config.yaml
model: "image embedding model"
dataset: "views of escape-time and Newton fractals"
train_examples: 145000
image_size: 64
crop_scale_min: 1
horizontal_flip: true
translate: 0.06
targets: ["palette"]
num_classes: 7
embedding_dim: 128
arch: "coatnet"
norm: "layernorm"
norm_position: "pre"
hidden_act: "gelu"
mlp_ratio: 6
head_dim: 64
fused_qkv: true
qk_norm: false
parallel_block: false
dropout: 0.05
inner_norm: false
drop_path: 0.15
patch_size: [4, 4]
conv_stem: true
depths: [3, 3, 3]
widths: [96, 192, 384]
am_softmax_margin: 0.2
am_softmax_scale: 30
init: "trunc_normal_002"
residual_init: "none"
optimizer: "muon"
muon_scale: "match_rms_adamw"
learning_rate: 0.004
momentum: 0.95
nesterov: true
orthogonalizer: "newton_schulz_5"
adamw_lr_other_params: 0.0011
max_grad_norm: 1.0
gradient_noise: 0.3
ema_decay: 0.995
max_steps: 11600
batch_size: 256
epochs: 20.5
lr_schedule: "linear"
final_lr_fraction: 0
warmup_steps: 230
weight_decay: 0.04
adamw_weight_decay_other_params: 0
Rows from block 5, named by matrix and row number. Rows with one number belong to one channel. Each number is 500 + 50 x the weight over its row's rms, rounded and kept within 0 to 999. All counts start at 0. Numbers have three digits each.
# convs0: expand pointwise conv (model.blocks.5.convs.0.weight, 768x192x1x1), inputs 96-191
# convs2: project pointwise conv (model.blocks.5.convs.2.weight, 192x768x1x1, transposed), outputs 96-191
convs0.252:557492512505574572502529448452552538524467451511413464412471498507558489398439561416497392400511535463520457541448501402487439569589497522528530481496573473533503455485457514427532500500422487497562573490387485589475375495507490472471517458445509463584497536513481490542412452474543586448
convs0.253:574549499538430475606503466510483531518482387547462519521442545514515487472494449549527564520501533524569531439497480543403486585506450420596555484489459449525455442407523481500436602420436363532571550466510493411450462518480505455541586544461634381514472517496459431505524536458434551439
convs0.254:550537442478456541540503467479610506530418535582514536384475514523462434429466516398508559530523545550436570563491527445570549558506515545465493544502418511509492498483458486484547620475550476571480577549437537524536547431452536481568385503509464477522494492458516507519532583500513603452
convs0.255:511490508514478496422570619421476494393409459390505507493610619537516480476514433422474470482385454485476534489558388440516506487455502637524491515468497472528491444456495433534517472496511467510485480433483501499486452461546547527461524505598478549514487509485557595537497543457488442579
convs0.256:541527482524531550535471454599575497545590495443532497538502472450545523462537556537528538556486444426492454453437390529486494486603509469563514546489586476637428560517429509538458492602422494375488474553558503501597544507561509501504483499530436525510481456373650468535535461481460491542
convs0.257:404437519455468449551544513537443470403437429407555487400469442535509545429559554536510632432468444475574439394416531538469408489457477552467513482425453517474454496573488523583570617541537518508543534553428507526476489463469456460547434480506499504500538540394546453561551470466461545536
convs0.258:577543410511493480490450517478534497454410399461475541524525493523486476491511514544456512480441509526483419464556574537523520517559496523518383501483587488468450501556455520491570559520569546454513506562601496558498463533450448480439484605442564571562454490438525528544562656548523568531
convs0.259:530521498523449588487512503486525438495510533497557460570439444494565456550509548603501503488533512565412495514450461499533561429521461514460532572416405524412614486394475539494511497446604552504479592427533407561508548525525511484559426439486525478468505496518506556484632593540457542574
convs0.260:512574484504486498465567518554481576574525486477557407519509502523567521488495502512435444564547384513569465471484526567486529441485372446474523553502502528552420560441427526461499541540441556487543488496454560390444429528565442562421488514461533478499590415548555478441441542459517470482
convs0.261:436484506457472498460452491475448474585477431482531521462536557462549524550393483486501470473464527620539485491519466557552530559511503513510543468519489476505460456509481491367575533428483476525453460592404534562464507487529499567425486580533485525616474396414498489609506570546465515629
convs0.262:445500414519474560455511449538496498499549460414387505495515534569551547481471526583506592562501524542438490502500469601558558524438504480449527516510462427471500516491503574560517513542485410681430550453530422494510532504462473475472539477517485463516518460490622506545562445458523549547
convs0.263:559546538498513399447526550521571404460498502539457439487502548463429520533417526584497462529450499504541588505575548611438445499421524578527583492465569396477493576471427419557463491494508490592482543395507527440458497500542499478554452507477368488482589532513507429585604526440507538507
convs0.264:468538614561449537510551554532437494493486505569602531544527491511553537476518445416526516579588461440427468497510536552551497560406465443480551441531530563418497551539511422512551464482422478536497548503499522515522488462509492459517553539447584526533544493444546563417565526452565505464
convs0.265:406531549508562516624529567450587397548510461485536470515508496479519501545400505535461482507528473543537482490482515476544474557568429410504461517459437468452514558524635579493448540565557563525531469433444457497517576514556480453473509537448469446638535451543542411488549388519491396584
convs0.266:446521450604547487507460526574516478539440566488593536485489514430391577532436506495513531541414520547480539506540475411525629509596498444492436505530541426546524427521458515538558501427505532520464501517562470445505533523572588482491530451491508523528496419549522492489486569538411474515
convs0.267:532503473514474506561467612499615469431480511525535506545493455398463550571418517529563501440410476541537513488602573482435521515482514428471454449478469599509443569579617501439550485466571540475417574506417400538563510507466582514465532475496460489487482521502546553493486448464480539549
convs0.268:541568377424454488508505492587488483532501566606549521571458503478550548511471512545399550627461570466416478416550457504473461562571486455469485439500585509504492444500513460395443498524486473498548451500486510477469563548461477428544575477543515465512516479462510456519524521429522540530
convs0.269:507446509482482430555452422503530511498444511440480386439554535463515587540466475540591540583460582539538423518524452476505526622504443488554532437514471476532527537600503504579562564488483443505461486496550438501424621489486559542472517476490547403504519516395534486401416460544455485548
convs0.270:545469478469538457492453504509542512508463529584615388566465506500485538588581471447548464520485570459538574506550579497556452559453658444488542531558428484428399488541440532447439499406603487418527483553481485441495544486547467547477476471436509516494458464467543511514507570490509530485
convs0.271:417586492467563537528472476497527527578465503429601540431452414558471500531490466487532576513484531457556602528460551619474542543482492350527529450515472516527575527404454487539538508524517590473463507517547503618556434492559461504492517386453545470452514469480470497526502571507468543444
convs0.273:559438499516498554472486527475552507526366551468408565478512521417589508540539489524541486568517523443444488458503510606569501435528423413571531492586515561481530529501542474607460520496465465557521521485511503517382525519479529560521498608513500528425561448503441481534565557501421560601
convs0.274:385458564419527479567471544467458503540548515513495536464605455519555443537518468489486508507544575564610565494459379491608444541459524520520539540510588515546463461491426530519475522461476515450477531492486504523399422549398423467520487439449509508444398404476478591494571566569466600498
convs0.275:519450484470539561556462514421467482494482460518512482521357580492466486576515470635564476546514598428572474503523481557484456509547480524321574520474563524582479579430476480516385520519412394456506566551500373460517464575496418513520486454582480450521490451518478522470534550429450495421
convs0.276:492611550476470509491594579573478442458538537465541480454520506483511542490512461528568438566485541575421529545522554495457476499500482417495493583501544471461510503570459593493449516547608445492493382452536429410527437501516448433519510502548501409517523477555517497495524482463431534481
convs0.277:507512467480559588454568536467522461415451517482496495476470404525464491519502507551445584456498421528531521508546604512470542478495606421520462498504494456504479514597451459454464552467527542497523528554508508486457427500524548383475532640418468481453488497516503418419503549433544500537
convs0.278:525494457579500467458543527514514591489575494464489480487610464477500539437562488502521457525519452484466558513443504494550416504438539444485449432486411470510474537487503420484551508414485535496444540520550515470459457529488554431512559655472485579549533530462528470546500543574625609520
convs0.279:486506527500432517415543431514482573516535474458422450487499520479536506486564507485441524522584539499600537540606594574501558477504496479532495543511507440459429470473492486514479434480536458494501411490488476509508512524462445484481424520635441555448446566456445461508504475524574559471
convs0.280:446537515527474487493520496609494464432498454477509663449618510544553535614379568475394544490396491491414530457509524433489440524480490492540527538552470460480450490521535449507458458607493502435507580476487418444581424521484541527572467444551463523481493530492478499441520473493555507435
convs0.281:456560439488595549519471469502466520519449446603449413485487557435557495434577465576468433542520545439452543558584541508447576413431530489480491449469391415465452473536482534500494527518473566524472471489540620421491432421437584554453593510439440514492459484507578521498510562377492520558
convs0.282:410523548418443500543502529534509603586558475446462421591476557468504514494463507548471468566510500465523549419411397447468557513486554444500422456491562448538493518488523520553607510447520494443502428456474399559542489532412554525425472524549500418524567530539530570582544525435451523503
convs0.283:453435590433538518496551505551452470512450571549556540484495472483508566465535399419498450574513426547522423496396547480540460520483373479482520483542451525458471530545458471502526527591429487444462400541457526574464500529580498498425496439445374520445518490456495538506475549575470576534
convs0.284:501475450406521488451476496499500526454429631529515544527473473598476511448581518446462548476353541422483422459525605453525542514529589598467579518508571530545513589539450478486500517538505419465399472472510495488490470448526572465518524449481555513539515566478412415501477459490549467546
convs0.285:557563536431525488458457502495447507481522569454513478563540482546462493457603504611530455415508400486456529413504503506434557509414537507558455448500504519540553422475483426592561506499507487514512573593520449379562556543534568528481475500521494522505541538536517440417480479512531510457
convs0.286:451482474432458424467492585502467500513427455624436472410447521543592505473476476444556543531467544560541458519488341449439485453479529489506481570478557480487538450525497480510534529454511610513485489486607525421507457455491497605545481482458510477642530557541410506569507526511425532556
convs0.288:411415469512458421530511453496520547463538537493541428483457441453479455550594556474477355477408414578546439517477406530503523447521522597514573460484480482535499469465532569435463497508464480459478488571606468463471422484599394491519525461462550549511545450573522502491547429475553480404
convs0.289:415460406565493446487536521497523481514519493464515528569503441453432503534445487450592535412591472380498457477521527557511414511480531431538476557577524488611531533510506473490439588539497525568447527480506552621453540498472503631530543500467445473539479513497505495526521517462515446465
convs0.290:592451413471552516568535563517487478556424485508488537463633538528479614507542449459428602566549552569524484537457546470484480538552524491480561498540471492521564488439548429582482502513532535542466585585440440530467504354489423541496461461497608553547439583507466578465531561553549477484
convs0.291:481591560481473468552532495458470553555538550483518396607566427539528528464392514464486503569437498332610450418446553401446533475411491545408524501516534502509530491503557506576564453458514480514533568523534504539458394518523579548454483501445477563580467501548464404540470604468482439484
convs0.292:445557495581488388487490533454442490531512527559459554491491526534489527506441464499451566493449426490403538511576419434518400534478539481559447585568493547513515488497552430490579449535492482483511452557506454465546468576438502529431523499511552506500601480586471504495467515464437394568
convs0.293:545484527527510531496584470460549574482537490412455453490488548466421584540482533585540596591536498522548492496386442437449498496587528530459521515443491570532538431581450489503476597531474569446525583453569467542451532504495486563442561468442541474499532540559551532451497454487405521393
convs0.294:419521550538566514539625458503425541488509476501474564520580377557445487498505525527489411504528497467497421558492537527546536418505446517526455466502464530472413481415452548481547524548539531596582561508531413511399595489476463467545423443568484483512490506421520570523426603458483518407
convs0.295:455451489533521435569487513458508548510500465400518570461498518531501378423433470516421542404451456543464420442537470548451485483494439464504436477500458475548403519532525516433421568604480515479450475563503453465493486484524532587532480450566432585473482525519575495486609517502485497527
convs0.296:500568491541488403549445499540500506463530468532547614560488501589509498499547436484570449529483535551502532569498645389545445572506507372585482453524503512473555533497486513419436511513506491551483483469452455586430417511424527483528450522441403535515453420539388547548512478465426524509
convs0.297:523438497579544505474455494621403506479528314519505677555513522495450387478506566539524481508539494450464474478540558490524513416445486427552535488469542431425488446458473484570500456485397513477464483407461509454466515432487473600521435500522462596553593531515500543527473475494494475524
convs0.298:506457505596492539399593460537513575618474541527557461450513541547548539504522527511601475435524482607490590530433437572518511521485479510432493532438475516520486492593523470497523514493537494524449528489614458556464547555555549494501502549486410480505552443536433466545583539533601567585
convs0.299:488500539485491524501553541541582521479491482504484486524604525519567486481517515468496529473433502452435517654540516537600524465518479516462617449443453536509474511526605488539424527475569512572547469532608466580496423501535570512462491521560532480510545503571515459573423560421520559559
convs0.300:441473570518468432484525494472458497405477549473474433531497500472528420497482518614500490440530416559511474405524530505483612545452614436514472538513441469462555540423543506467517430483459507395390501573454466591541477558518461470584535486547541557464575526466503427564488567565580521505
convs0.302:460468577486515503454551471529541547477492552475604496450535558400454474508511423571528473445508545535595560459449495471490557492522489531552531506548465560467667504572533495526412484564498496505500502469570521519515558490463562554499521540499510510493534492408527425456492515424479450450
convs0.303:488515548548511556590466547462441554546455529562575502494469558425531452588509591425519491455521463593457464484520470560504465483455570490537473476483513548438549445503516469438447489451382451569507513512526496396459560445424560559541405621570563508482527533545506399508481498438534603491
convs0.304:438514489515429530537472501498515476496503460575444442511572522450572560476520489606521474572462463471515454568461529507492456473492557547545520516521408498517580495535579461447576553406535550549527567449559511486483547505542501531570448439403551509476440584481510449419530553425486439499
convs0.305:466560487452517491532536396482504505522475487506528450454587470515475531495487556535486529433460562585466586486534494563489532368550430533541439425456571458521530574517484526478518501566455443456591640490593539433476613533526507455573441485465496549563576570394522471489573597529479483529
convs0.306:546547597466501472550520451569447461404435586515546463509467442520546464484546491535495435525510577452508637485475510485458522521469394491589480529411421535554518476480471464547452539461454526547417495506434512505430442554422395496471549508524427406579444494438589520475539436483550504513
convs0.307:426473551434490465470535470501514564425515448475547523547463590498478533446555475451591530453531579483506609533491483474537545515572464505496446478464573512577455533431591461541523544455491521370547452444436460537520488412566543525522601427556487512485452525527437487528515501463516478469
convs0.308:512501507479443635518488438511395473544599560515482482506558401577359543489490461510546427527457499500435574493453497444501576431515467523479476522479539471543433507552530389458539498576483474505471415515606403501426464515537571455592562516517515496446528488431459545484505466470437585388
convs0.309:478422530447466459508530468577471550469398593436463522488477445454558526559549588483555460490427453587550459495503415478454483477432510451486498568462577479573613556551589532471540535559425497542488620564458576421516395484450480478488592456443510474564413563522488431477533540430548468562
convs0.310:485403492572333531499423471583436488458545556571517502504506492503495462469523507568484464537573464449420443450473556522381536484459523539553536536494530418486466400503585475505533512534485482470507489411523338451464468508534424509555452476484457489562409570545430505498600499471460516555
convs0.311:526451565507457469540473525524397536461539549527452512498533510513585513597564523516455563454478500601526535549573491502447564549434530534434553500571523437585537519603409582583535518502524515509558469470529508503486433484521508602455515453614506526494479543437485513550439465479485560508
convs0.312:525554481503529478461544490601556541532454477433371564495550523443488536493414548577493529489546406473507546402568488497522422548395505417433630605417492496475479581489512482513496422379557459631477525499495486436522505515424457481520502482515532498502532463526515491470531482444519554475
convs0.313:415458462489462490591535499463595541493505515422458365505447474513510585537573532587542480496492530449500400521478423474425553504457552491598468473551612585511567514461488471527491467527497477427471487482555575446513488555518466411567504473514451512457509416403421470441543606528471462408
convs0.314:575455469455495445443573542569514500524458525469496492525522585487560510599508510485446386422582570539442584519505541473425487602520372535376547478505560505530433500498574493372462477457505533424545587492431522478528430533502515458511526536499492474477566485436530453569500410544419490501
convs0.316:461467506592469470454462503438473524530498540434545484508504444627466573515498512486539574491570490485423498467449572465465498467484564397460552575493582499489577550417514583490488565472444451481403452503459476442542501482515530545523525531463515477468465553583474575504467536479481560506
convs0.317:498481446549584461434524483512559509596454525533471504439622478516456488530543474409484448467438478473504528489511478565572503430444558503567544486521540497465535626444525507587511496487525521480468614615451528451452485438521501581536391418520511356463456498469553540487407604475531411457
convs0.318:478494490420519491531453528515534507558480457579551525526501472476453513537431558520565615459522514493455424430488378482469514399575584511520504611535495677475451540554567494481516473557458498597505536638496477490496383500546566458483546473549459483460458532487637474460498526548455553506
convs0.319:537416565524447516569498464525480410478492504494468480488380534574474496429509504457552491412533505495494523608567549528482498470535434438405446505472523574487456499475559425568448473446520499529614575507510453449492512484498455470463591471543482497471449395466467544461532623396541505472
convs0.320:560524475510411492446486469516570478535461500408495474538526467501409588503523528468491471504472455470498479557590590469538468486461460523420468503477507477460566560552441564459487461449522448380541505518439445581504441562486556492591605572484489551492460561576526535438400533515512498418
convs0.321:488396502407557591559533380534631476584465481456467548503482425431525528515434507443472417471503460517466512470475537563427506492475464523466445432559448486500547494467516465384567524532495472586495422452516482419636497468432544549496431451560584522539544531494423441473538532480501508530
convs2.252:524525508539496499589528581475501425433563484611475475383416543495385443611409473462549475517521512507608605535526554504515509546534591540448607552527487472477461515553482503509452547469359500562407487518566477438511550472510504517482468556485501390463513370543549518489514491480482552456
convs2.253:397516544504440456485496470468504491468470577540477500506522348430566447582540459437488419480504545516445474514569498539512483462563536481545499454582611476527456466544524510544532494515441519590525549459460523398459572472454513441526515540414493460515537463461535472552542445512566457422
convs2.254:568600552473517513438484420485517466507511503509423413476532583432425525518503597460535451476571515511517595525532516540428515538520549540517501526640530506509519518541443510525437548413500517547456549513422606512445585405489517448568516462482504475445459437584531476475535562536466575427
convs2.255:418595472473549502516470509467462420428488467487472554626525455461507502503550526497507389392509502575493375495571498443536589524569452553559530536566482424514589405438498510491487430578499419462486392409516515462603520466455447446502486506522561549503494474447554539545562529549452565582
convs2.256:459475436504568544546411570520481483526508569521512506513542523491527464503600402536548504422595456432403571509520472398499581566533497523444458527426514421524507459511480553556509446552574502460554571451417502494491568585599556566457456606536501515544477493553478514501400520534446482486
convs2.257:395513554518472555516523490480516537478523551490504600576559441453477441464566472495500547517486451422506499502438484553573506446547521561459509459395641494535503607550471481499496561489551572539478536542482537514487350466508538452474480484487462454488523429584414475502571571492445469548
convs2.258:467553515535515554451504434433602503470512428445522484530478546613497525563480481419607460503497500454507426546476508499529586504536608481514501574539495568518456533367538469421501502507487510436475412512479469464527487494521483514461520567553516507474517425537554491503438580374488475537
convs2.259:495566527533540581536437510524485519439490535545482565411414470475472470536459554443543474535492520487387463508592626442491386556502490549405493515583509479512571567586607409520445499500565483547411420511424456541484462540446503544476529537490504476611590568497492514455578528525457517553
convs2.260:533508409470573424471512536440516510538481472497485450613407464502436497460552498543433517465611498437570534513469433494439518459511554505585599503440541559448535503543478439465543577484383556473533604415545513431497563510541489486423440571579519540533493482461572495504602469542427521628
convs2.261:448551522530504497500556645505430507490463567550514515450441518460539480469505523516578505397572401531479458507402438497504488537490478455430543493505499627572491565329457459482427487467526502575542518510549479432478461430495504452568513499364460512548574473512482477438609516442458519548
convs2.262:494407489538535465520508447469526510601455583441570464389456519554548542549520548459561569478468567612502475476526491538519447488565564439557452479515569413552423550472411504542571564412491530467627569542462555559485493395432441464448540549535606465483457545520472509463496498456531538520
convs2.263:546551459459468552532471392471533457527436500475461480595495410498578558490540469526513391498478619490491505554487482474457530485542465443495555491521491513590531477504529510534478497438596539499519457569650498534466487517540473432489472504587546436441601497515553488530449402420467553513
convs2.264:408555509490532553512523545551503455494554504363460413496643491502446511448453532574571481466504474515353467533397522543494526543548481554406512520463447387444395435482457526488388546515483540457591485630512511454593463615398478562529458523503500510478474452496499577475532529599534529504
convs2.265:395473561541511569515525519499485455561525490469520537490537474474481492570502418500414509492513442538586391534569388506598533510546546492517525546508524489510565451542503608481413429566517442535458476549448557499465488495486502441562500540520521557409454472559449462567478525485524431442
convs2.266:444490517542531473561523419533519437485466515466509562615468474453431549514455402483460530497439512512431592563428556476487574487504535530399416534552466491489449616492523517524472511532437501488443523433527431486581549516494490480432544498486502507425493443527555457447489570438561479574
convs2.267:504454535495526535510525500519457476456469430488495423557542421537531463453409468560473568475545532445431520463525439420445469438595503457421476606485433487493559420472443479579543566372490477493479382456441503532540523423487436477441469502551437491416452537554377495548448481508532474484
convs2.268:446551543463428436512459474553474614455432479481508497492556494481515408469407577439493519406543503469511487487519520484566488463574470566575482486518546506484552554547431554430500569524519589441522568558463478509430537527473494455466516527420549470505421501581540537470560400528556485507
convs2.269:488476565498508501497403452466522456440492476610509447521568431482485410505535533549455503553534438461559505511513503482489506442561489494452483517430359558531521448532403475506523513580562502438624565454428515518498475491468554482516553530549548484503435427406454467526517562570401486454
convs2.270:591488518581522563488491482479346543442433455549548542518482484465525460475478497387417545515530531486527512563464614501545518514492554515527573499537419531522460509509531519539532452578469605448598468394447511423467557429540596481582426445531471555476529489581564417494483509540529500441
convs2.271:500509499553500509464426480410469548535549515533470445508424505495457480497546531481497461520482505465556547507436417541454473508456594412450418506548482552457449437436479494380525598504513411402503502495612529427589508523534535563475504524540537367431440511589513548522524520501557542537
convs2.273:449448571516471554606506496503517514531532428476536485462605528520552473571513505465503513581487464416482484498597496466460457531515494564492496496550468487411496578527500358551499511499482543497554427486472565411356466434566471627462487426552504446469531492616473618458529522491563520578
convs2.274:479490514514432488451491514435564488514564508563439574495501453534375567469419495498574443535491505414571578423450478523511530460503548427537365433483491427489504549496508465508377392530490486499553411503527408557530579371499546624471554581490468471441426570559497498563481551506404507463
convs2.275:500475548506478538431456459420478515493497535529427514501492485530453462568497442516430490530607516461530487600407469448471432477576476427424495468477407451483444445436601525445539421406501407463413629452529481502522471519472522503481509444446463546630431511438523542471544558557500542446
convs2.276:582421509489554569563512448556554558444501596557533521530526442469382529468471563589384475524497570463498553518493481483523437518462442451511538470451505550483518541450524549494442425482467500618468465527482434517495471565476478485510556470541503460481464555492489464477478393563519537474
convs2.277:463482589479487424537390454407527431503496474532563482494497559506475473502474470489481543433441535441405476452504529400513510568581479549490469499440465559496551495552392508530460515470566383554435492590558542455532458441561498592427468493545496498490461414451456449502482488404388495505
convs2.278:493524472552479497500473440468521386603442454471528512424421590490437512496449510512541543457529452480472509488448551446507478484486502510531448573422459482416482518442489504442534487556426480548568483519500522617529559538507484507529561458513445545558513427494405486546417509546496444569
convs2.279:599594356437538489494464496454519498545480499466510509491430518483538542416489543501505523520503552523476555446489615538568553406531502469427561440483467472431501522568531542522461486552539498520559441434469542530495517512468451620436409545513596546530467559540498421524527523438467437479
convs2.280:439556513432517588554592590508460434482452548500480529539475483433445500544452514466413466411437555543490480510467504416457471499520455531500568526434469506477485468498510542427516501551532556526471564523499552503521463561511508450543518543512457488538492556521484434434530516553641479438
convs2.281:606470403541556519483446546448493454502495468421464526444530507534501511562437537497522488529420516559473519510550449551536499521486503501459526461464469497535515511369546497551402497390486480491461541473459483509423476499383484531492523588541467548533494397556409494431520547550535526393
convs2.282:532523547491553475522651483505439512482473446465516490585564454425456490458574534530516478534584428543477565491423459464476521459570412493508510537468515544449503496449542541568541554504594448526560533485569499564444490570541516494520532427536531544531584534400440562448528562528609546477
convs2.283:415468492604522534525412398481506468539518486536501411574419503525446531501480450472520443462436546466418559442571544414528541535488458492555538501523520467470434458427476499529522468395481455421442424492479545525618472584515381463499513574485449472467466615513495508588463478471500502565
convs2.284:475505502496478533488430454602440415482498533541558475534480480485503492505526519534448446567557556512510532530579521509462476513500577501507551533561461462486495521491521441433443422512598570530428545475574556414526482554518380396494507483445474484470422401486570494580404501576551464460
convs2.285:553457513509460538547496553530548472492507511543521513467486541444508507554607486477521557508572515409489568483446450433475485520517418436538491582449431442448558497447425398601604546434513500537481582511464491441561468483436515612544514477467555438539459594554558559475501538464541462449
convs2.286:485452549514472477463491460515498443523431561448502521528422386518541487493477588470502564482513565486426495414441410583599496550520500509478518519487559379597429567479514561423428566550534456537534492512446487536508461551446516490419457498462459567572512552476500479550446456567559483455
convs2.288:488458449474565435478482460483488505492480493424587499436476436396512486515464460522466488511456481439500523585597491560456404512504492556514457483533478435483513449414535581594473465539573599492522442493472454537410463389500544487492510600535452535541447489420490539497488470501539491510
convs2.289:535495558507485430523489540410509438564577488509447419506437490490470483428506495513483536536575479523528419503519593530501501470547513569525489450536531502465365610475446590432519575515541476389551466492464516561421472468447585476434500556443469495497483523502510514513484467441585400408
convs2.290:480429482458463440417417381514538413490595422471567387575564431495568418571469520538530513499457486520427475498468489433526472531534554509523436460580464459462415513474555551516564552507493510500439499540458506503562539442459542512456529532551531363461551451424500455566495426513507467518
convs2.291:505412448412506516543489546487502518429530489494458552478471562487556480468496579618578523568496504545490532543544515525451622529483496416438528412487457584458447416417471564494474621464479549470538511550515489481511465563568474653513445538499561456579487499470498526406464451509489435516
convs2.292:493556493458462443660505516499495424613587421490465491522429505447521480528526545468525484522542517560488452491504476546510444460502500501476450467443587573581498535504537458499512505582584549422499487586539559496595405487517522521500516398499544410607443469522483573511540517451528544497
convs2.293:530461416464473469553540497546522405439513413482579489449586417485476473513463570477491533482475515591446473489442487526504568466535581484610473461528544486465431505509542445527414490574482529523562535463484487503571524532494501442504466496445459458594650469485378486481511435454429415637
convs2.294:514485530616549477462614448499488593476440543545413546441514420547562525531486566451411524443525460489599475519443488526530466550468618502506445545479530443519487454523417518567509539441520564447480506470480538451466499534637469480475542497441514464520518512510576382416484486519479529510
convs2.295:554493463512480504516447510524414501495525448463470494529586465600434531485463572507545444509407593554524486478543524493457592536463486460532512588395507393479465447557534461502495425448403498538538536617447477549552502499531478422461547446466438483499533423438493451456562456449561491412
convs2.296:419558494421544605519504515463487516500417517540398451506499524421476463416549526544508458481530504530535497490477427439610499511514484484525500488501469536512521531480553516498463377546501494519607507603534530447492550476512471461480513613546458555425492540562513464462528506436478563461
convs2.297:492394527451504478500488590478485523425565428467496408473440513487568458461506398482529558458396583585485481504518599533497459492529488528364537543458550478486500434589524490458449529466505557441592580457585516510518498480537435482483523449471483542508483466384502522498556525346463519494
convs2.298:532439537487552526425488508526465478547542457481490488507480553459610438542463493410466438517494524438524456442572457444459502570457474494523485467481448400436445419507531498491500512511473537540515464532436582466471516599472522507373492567545494513454482516490547448407501436454586537450
convs2.299:525551454553448557446455502482366462557534409501566507526532621479517565478443486443491458534522445603432476422505512491384538458596442496539515514447514524595463465500529512462451576526527511547486531551538528507424472543533509466559485507526476534439472474441433513453478512497420495434
convs2.300:528560490520427476512521498488464514414513551489528439476439431471439591582531442476581540488530480468515511519510517501478498580516522454479560502517529507505508543465433485466526502530443459449443552438466560438617474513485466575510607542465509493460592467436532534631462500515426485390
convs2.302:366543502524498517458501440528456465461475466426452375394566481357492548558547413487477479506529480553536446537474521493544480446552496558438590489482469552544535444540520443561510448457476497559440460434514512456425601510470403488394505422601475502496524546469577505504546534494518448556
convs2.303:558532452543482467605598448455531525542512503587525511428497426515396388504397561503510533588471423479457532503516449466549544420529467549446499489535539532525523462596497427457431501398526505594470428516540557475481484506486423493576551540540475442508488453531492540444406439524493506511
convs2.304:469547487437412403561408541556489579401590431489554515485530517429502460545463482485578491541467532576539539444482513559334531515520484508579538442488520485529489491493446492437556556605422505513409490499459474554496453485442489447567511508489408472490597537480438482537473496605443478513
convs2.305:491500474575515607482556476481485508375545564470519462492500541511468534421492427420511479578487513412465488495562471564522413610504560455459560486499452424458496590389523549562517504524376490484515514546470410469540516466474573501435469517602509549528472552427560523447518481509550484535
convs2.306:495529509482402470459453475570444533559492483551469490527479493453454514556450494466475520495576444515487469519509459528421505623531446449552524446541438550515591595477465474457396508498446483513411461497657480436568544450571462588394494449596531539427456470435536494510539556516546479445
convs2.307:484490482512472482610511548457479465540562397458577461504588457501527503444397572427402445502493520449462526466548459517513458604439452537560464506457465426554498544414579506510556570531521431556539522568533505536408444430478488490541526486516538510588429466578495468467466541575606468484
convs2.308:436552499467485525576544495500516404553487585494479437461556516469504497489580454419449508418550573484515493472451573615421514405482510500478589387428469539461475484408443629473475514410527476525497564543402537475478440552452545559452488409474459597539461560572522453504501468469444533425
convs2.309:515590409475508510535488477505548510615535541554556532560475577574558503491565486541468499475490610512550445523470476616544498430505528553487482547524440553385434525483513556471516556497568472476555454421474511432531438520533528500466539460544368448439465533519518472505548504428446588507
convs2.310:465580525396509552481554534569497538549490504553502518607458472484557488493449483501570450449574558511544517401577359401505463538527525480478557528526556518434581429528519607519526526571569554471480508416557498468554487423542530539435402524489457478508503528576483468524517477473445437410
convs2.311:475533458511420452484495540520558463398483475531411612433578484489553409496560497540416573600404377565449411564474496559532506537496571582448446549542498453535528498398559501405472451482564482483468525462433510446527532455552558578519563507556493568571601468551511593487482494509435495510
convs2.312:590546531446447551416583522468488510430559513509508596409423561442474495458403514594411501523457503440540540532537448493541549457544520487470551519492604516475560488475461499447452513460454465479498414540535420562527427515460513549580544458443538420474483478421556475396541510398574553533
convs2.313:582447513470597379555568500458516445455564475443496548524500538519468588529541452595490454527481534543341516458523490601486468431489482528546560532469378470544509506460460498465505519523504477485449535479458424541496557493429439416473477517526504461518512454578507577526468600489559381442
convs2.314:510511435466506529492510507426521550479431497616583473492493417541475563560505494637477478521503592471556529428589516522475586574623533486426465559468504562493491561441540445595390516473591548425496535580516485517460619432543483481466515570554555468497523511512499482452553463491519552560
convs2.316:516495453515457499463504523450459407433436593515516544407455542523402552527531528483563509420549468496458481544588531481504588522466389543620459549489434578543539468488555516560459535525512475433474535463449499481539498493461494511486577471522576529499514445632507490482469551520539496488
convs2.317:446526499504438481511569465486502536427491408447415494480525565547485515514490513545531502502525484519452685460477550446506572495435532555499488425468436459466535530482647436486448463468537537419511429537502552507532568405649425519487539495480555476451501517507567480547513558470512461537
convs2.318:515463500531454498478499555589432415488499537452478437515515506465485449538440427484469536460504474389509370545535458522488491503581450416387490473494578449523516460445517420525495505510474407507486487451473483491450530515499507573540520528443452501511442523490534552512616437418492508586
convs2.319:517536513537478559527431479490454489520602435475415484518550526502538646453506458455477528565479529482575472473512526519510541550434421467557410470491477440426427539519537560552537437519519381581524544521538503474528427455546420519572485526554553464430482481457620514485442521445539554515
convs2.320:467552574491534529607479514480543453481558550562482489473479508534439502554450515403449508480521606558499529551592476536497566533520473477539568592456555588434537348487536432439554450535482504455517451556455460470419522547534533455507543532553537506522554443525552424557458487460524505516
convs2.321:538446532544477487570501494513557488445561478571538411566547549543536518565509569498509549478467523519446438464489521487515457458489480566518489537571522569544506511507629595583448409534426566447485408498500423500409599477524482426465526505519507501517508566404424503506485534497507520484